From a checkpoint of a small contrastive image-text model: 40-pixel images, text encoder activation gelu.
Rows from block 3 of the text encoder of a small contrastive image-text model, named by matrix and row number. Rows with one number belong to one neuron. Each number is 128 + 24 x the weight over its row's rms, rounded and kept within 0 to 255. All counts start at 0. Numbers have three digits each.
After each neuron's rows are labels from the 100 texts, of 14848, where the neuron reaches its highest value: "fires on" is the input token at the peak. Only what is clearly more common there than usual is listed. The data: simulated fluorescence microscopy of cells.
# fc1: MLP up (text_encoder.blocks.3.mlp.fc1.weight, 768x384), inputs 288-383
# fc2: MLP down (text_encoder.blocks.3.mlp.fc2.weight, 384x768, transposed), outputs 288-383

fc1.54:162109125142100132098106067116164170132114150094080112130104141156135146119124091109128107116125076202131149196125167123124145126122170124164123136135142122115112095117139090134136140133117125130103121141126093145115104069114182100127089173072133182117112121127158162120109142128131138179
fc2.54:118130141103144123156144143161112106113153116121158099098156142119132141121144134151123133139156147133117108111138082134080107155155116140114157139116128151141159157148164150151097140154154168071143123100143103166128115173123113122129126087157137115105225121124126097143143076170122129079
fires on: "smooth"

fc1.337:138142099146169138133147148190117131129135138136141154101100162123142157095153157139095105170119113121163107164158119126178100118169148115140127102084123129119099122084130111105135095150107154076121090122113123145120102113138148119146098162157134115158118084142150135166148119111140104129
fc2.337:090134115144108140173134134103157101126110141120095144134168094112124113140101109122147119070134113147124151114097111095116162142110118185116085167148147151115138116182138123124132123142104092141124183133152108118080146138128148121143149101081096155109124163126110149108134134178102148122
fires on: "<end>"; "stain"

fc1.304:082131094140130118110117147101162185110105188133132126109119102140149168133114116140103131131115093124110100112105106126123098128114179139167109139121110133129113109153095086133159110120104107165132119135167114182145117159088136116154114123145125082135138133131093124137096141120119113132
fc2.304:130099149125146131125168129147127116118124103121120147160121142110139142112166142133149120114150164160117140112091129120112159138144088151114169114120146123127127155097165144123146133154112116129115147144094160069108151146122100128092173084115138160133113124171160177112144144159166144122
fires on: "smooth"

fc1.587:140123137142106154118156119166102158134148121106138153089107164117110130126160175118130155104126095106164178139129124143123152139115111115075082156097136142165133093146135103118120149107134168108091126078105125108186119129147121132172145141146080158151119159101083098118155155150135150139
fc2.587:116146097131133127128092149140152105129114113169112118109094136121132136110096113148117116106098140126102132090109139117154109141150122141108165133162170097103106155136135106125104142192125101135128142147159149183116147097155137090141153095123129116135135143163171142149107133145084123127
fires on: "fibres"

fc1.103:154168128157151136182113138063100100101114154112097134134148112136148108090134154134107138095105151151119110122158116116139137111092085125128139152122148130107122141156135139131128152142124153125173135147134129159113136129133119122149090133123111107073126121133130134100082131070116109146
fc2.103:109093131155109125114149114163115140130145065145134097135143149128135125151121129118157135168108151134119140124109146112102099100123159097146115151095107146157142128127107117115152102124163120125102120153136128117144097135159121140142128152172123127131108136099139144166156116150097152136
fires on: "fragmented"; "yellow"

fc1.720:152117123089125105136182147136157081090129123157125099171158123134120161085103134127102141131073116145135118159116133139130126138111132137123133103131149146117093155120157103126128138158110102093063120133138113136108127088146141168101115128145083169104097133162087166131183167073158138157
fc2.720:115119169129122120116089125116091175163154123127119156149132098162147108145135119150148133118126151119097158133148151071106118137113131092142125107142105118141166134174114139164112124109107131152162157112135128063133162163110126102156138127113170143143125137119148109158069116177145137118
fires on: "<end>"

fc1.663:144111115126164095143154142098148140113155120134135143139114118147100149141104151121136111117158092107130123119086099122112123090128129145133098110148127131101141182149106107108093128114115155124097153134106152120130117124150128077092137097133126142137136152178094130147131100107154142144
fc2.663:112122114157102146099126133146167142110107126150132084132117106109154128143128115130145100106127160121116179145110134183172131133117095085133126111134085097097121083095143162101170145104137116117130123162129120143128124189129127147121121109125160112139143118092148107142116149116163117101
fires on: "smooth"; "the"

fc1.581:143134138129124115141109106097110146151153103115133124117095114118167122121099161151158135141159122138126153188107113133100163087148108148137119174128123101091171122105159121110123149129140137084089148111081129153112128124166110144155159130108145144170135162109123157119160141163099154094
fc2.581:117157137131156143090114150155143103114129111174132160103163122121114143172130103086090134096051144100129118091126147139114092168133147133127146134138134152118118127134088143101127122131124099192175151151156151144180154112128160060112100159163124119089139095106086132131139134104152110134
fires on: "<end>"

fc1.88:152143118147092119139128130147136119106136165159125083108159095114129123091134094094134103120156108130091128122100108134144144127118115131123138149119123120148116114126150098147108142107139121126141163081122138115179100161107086136164108147132091144124101132106132117079089083095166157149
fc2.88:093123139136180173149130121123115094117128071100142159135122124175139131134131142107134154113126134144139118120174134131086106104140132082109122105127128152125153151138133185107130142108109118108111076161153155143098121161155144098088114100129155152133145138120134137155142123138085127118
fires on: "fragmented"

fc1.757:120102134127148150088091119101112115144148122134089156107125144112125151148141106093085165148132113109084136134097130152147095115103163166119149142140145105110104090132097144153126135117089154126090111170106117115102102123130123114085105104112090125150119113135109110116136101094123114160
fc2.757:116147159106079092169141168170159131158125155119133109172145105123133092121089133161139135088129146120200134137147178118111148157143121114130143111132146156167191155102111105135142100143133096126142151111177126106139162128121123122129149128111147112129184130125160151125128153147102163097
fires on: "stain"

fc1.451:126150092126122125158133111090130168133115175126182101173156097098137135135142095116142110126143104143114148132110117133096143148150126096095178109094137141141109090133096109072116170110135178127163130082148153120122146105098142109142114133102140114131110101107158120146170165118137137137
fc2.451:140126153107150102117104133177087100095144110118082179093104142165107172098141159098098160127146140127188135142148137098135091093116165183150137158155037144134121157099189136146145114137153115140130138155115136136105103136135151124114111106108141142154143159119138114099078147126120131115
fires on: "long"

fc1.180:118155141129134128112174146084113106095076145163115147141155152131148143129156115144087098176081128119140126120089147156112130121138131150115126128084115129110132146133124120076130099142122097121140096124117113126151134086115127128149128141137107122108110109127117122148122151166119162140
fc2.180:141123155123114145147124120180109151175120096121124092107116100116104145114117138121125110113122114115129118151121148132134108070121137167085162135173146144156102134127134137129158099094120204138113126125139099120128084165128170160103176134137125187210124138159086158116084103100108136147
fires on: "cyan"

fc1.660:154111130095113117163164140108153131117133131133168127148131114101057093177119164127137116098117135106132114102094120143065152125123139160119114113141112149128130110166126082087170121177146077148096149126147144135096105087133124089102139112142132117132123108124120108149138109130082114119
fc2.660:135128132166137089096078132134138147173156150106067148145145170173143151105120118142157103119141103168134114137112126145129102149113137104109132103114182098163121087103147160150100124118115126143108114120126133096146093133143143146136135106119115124148102158142144147112118066142104120158
fires on: "smooth"; "cells"

fc1.356:117112093086132148127086153138110154147110102117129116134140147095140106153138173114143096141087120107129157086122149131092097142115119117104133090126126125111134174103133121098088109118097104139119160119137092109104122158109094081149127143107146148091143139146135127119119170135108090185
fc2.356:107107137150125125108151132075146075128097155121124139109107121138135119135130112138095127082154139116141114170155132115151175122126154125091158140143126140161146102144121169136147110153148176129140087111132165136153102084149137153115121076148139142112146106130121134118105090145121117098
fires on: "cyan"

fc1.74:118153112103080160145168131152169144127181121145133135122140152129111157165109095116140177111107102118147141133107124125077174125132151176128157113109148086165153162111164097097156143166112159098127138131140116119120181085098130109124112134095095127110121125135168106120083136143176118134
fc2.74:154119143165104089116092128158125140144081154143114139129116115145137103103157131150127135094140149099116116142119175123172090155148092072163102134119092149108143098130094164161106131101136126183119088117158145150152102153150147175137122136162175109123132157158061139119187120120110143135
fires on: "smooth"; "cells"

fc1.496:158133121164103147174114132125098146098109118165139103145133148167168139112106099134123137111160123183126101077154139152111115113141147159116123152138116165143079096094138176149108134119117126127150151103109093107146142110149128102171119123130112115137115125186081094129151114095162126167
fc2.496:121087134115142139101116137106136105153150086110146125154110115098116133156161119184102131086113132103109160128125101103117123143127129110158076126108164139108098157142181115128154138123127116113140124186153129137075112126134145132112116109133092134133111170099145133156119096138083132112
fires on: "fragmented"

fc1.327:120138092085141134114137129095173107144147115138113111165148148121151129180162173128153087133152107131111137164097118126126089111110102189181133146109124159161105103189136130110118119140153095129093144154114098126120117144145143117167123126115154131087169130111114110155117099146135132181
fc2.327:122097151132110108109149102168135106101100142140135142121122114181133136104082141134107128126160128128133102139094105149161110127136115118076092129145139103151097093100152141116142127126186134120151124104137123151165119118096120092099166096158096144137116144103148150133168125150130112139
fires on: "smooth"

fc1.64:144127177121134118159142151130142155128114103153127127124135114185155132141162138126129177146131106148130127141115090137121096140149126152135147116083100090127127131170179094137157101149107135137171141102119124089139104141128121103143078141137136122172119130118121092107126140142154137147
fc2.64:118147097108133151091120113116120099116155136067113154152161130116105146136096139117166118118113131133129156084120170141091131146084109105153126156158150114139087163095105140139131140125124081138122099150135103148120134117147114148083171111115135095078123157130158125133133115103176142115
fires on: "fragmented"

fc1.264:175119114155128139144160119111119137109114137085135139121137131184093110132152126130099115145118148139067123119136114154118163139109134111133137139099118151165091151149149126118133111103095135088128112144097100118161154118074159090110133127111100141118114106160138152133141107159180123100
fc2.264:162182141124137119110106145129131123109129110127102134143131108104172134073111154127146141137106125084135152110128129103084100134172115141103091117139112074096117126125137106118091142148149179130068118103174164137121102130148106103103115140118138116096159158101104127111074134103113120123
fires on: "long"

fc1.553:103146097136107124106101113106090133143148096134130148098109119110089071144109140149109184106122131126153140137123115138138102128130123134115084134109156128133098107135136082141155143085134130112122132114146113133129099162113120103150137112109130125101122167136105107105068120130124115126
fc2.553:151124081173160125124111144140148093129103122120076156113136160148107126120121113158157111087105114135173125115120107145106118109130118081110140097166118123077161125132150110100056124181141159150123111158125135122161123131133124118158105154105151127121118137178137161131128145135099142069
fires on: "fibres"

fc1.765:140125133164123144122136058142124099123157067150097104132139123149150155132130102093111119145160127141127079122135107141170127145138157167157170117132120180082122142165149133101165117107138118167124111093134147122166135134124099126148149131146137164098147123173147146121124191117108124167
fc2.765:124110135100117117101113181133151184145127151113168153099121119109126098117147112152156153153140135124128135151108138113086127111135144125124058120109133082141138110119117142190073122126082157101097156172123121124101150131129111135148107098167131078136116165115140093111144120163134184130
fires on: "stain"

fc1.546:083145131103164169150140148106109137138087124125169106143115117145135151147088104132176144122128082128131106142173100097123111143090107084145108133096139134117149095105141133103138118128128140127138110155143106149129094138129153129111109138137138139135131108132153127169134193129098126189
fc2.546:177116158119113135061121132117126091140149122133085131130147108131110120100136112094118135102107188129095116132110152146128133121123167132110159138137119180121148168119118116165110111114146127125139142122107161124146169128129095114145093135129116089133146130086095154153140127121153175087
fires on: "<end>"

fc1.521:131097109104118175124165105113143114108173126096154148097093134121113116121136172103114110122137108126159146130169102157096139152171151173110155128137095086130138144155120111122122156118119132097141107133157181151157111128138149114163130127155083093141129173136154139108132122147140090140
fc2.521:125137116179144078144138142160150154174070161108114133129122121168140166134161132152139143092116127140159093150104122118100144132088138141095117110144147164162133134084125132128106119132157119150145107128096070152105183122148106102091114124112169173130143103107172149157149130141099167105
fires on: "cyan"

fc1.12:096132152146097104141105143120105138103154150111114147141096099106095085169134098111127102171097136124122126133111106142139113169135144123109116126124143144143152126160128106158144112137128151099088132120085100178131116123106115146098133114125135091120126172122166086095128152142106161125
fc2.12:146135108105148132117119117145135155146124120137134110110143146132134157090119159117147170118152112162172131122135147125085132113106140150110142125143148108134127116121133109119117119146113081138162098083159147112136150104151150157113152133137114149126129108120098151165126091136133102102
fires on: "fibres"; "<end>"

fc1.340:149159118139118077142146086159105154151117129081080116156151132127099102134079145090084137121123092136159156132158113167143125160132150135093106113130152155140112090122119091105121164143129142122125099070141141154130152101119134183102137136111127113123138173114156134104148149159126138093
fc2.340:112162125142118129164129158122128145143182130128138160120108158130108108135116084137138154107106090106149126145145113096098128128165129144167141153182134139047140111126106092120146158131139113166154196130152141109146117136141136153133153145119114134158139132146112131104101138136127123121
fires on: "fibres"

fc1.127:136172089138105091135110141142115116127138140167129137180117123121172123171140118168158130176128118129132153146196163135116155130129130119140192124109124131134081115101146130107110122091084143120097123134111140104138144159130162105119142132128142163119104104138097121124110140084125185117
fc2.127:126139111151134097138081139114105126144139114100110145135139141172117141066123114083129136079141114107132140147073097114144139114132099098130123141132095178090153148152110137187081107139129120151134128136148122180115148122145110105125142105143117107152147196104174139113106145110138123104
fires on: "long"

fc1.594:106125148115134091124150099165137148131182168134099105144113108117146122144139118113144134107158098134076098141131121182184122123113095150112141149126126147143159127139106085118093120077088162144098140129130140146109093130075145140083172116139113171115149086176105138130118122082126105177
fc2.594:162091094134183144148126138111145112143053128116155127120133150119139125124095145150149160127114141137132157097092145097089154160124173106117137115136133105134099104147180158157178124185201113135104115105137083123132144147120136119171085135094190129159115146077161102167135130153152144127
fires on: "smooth"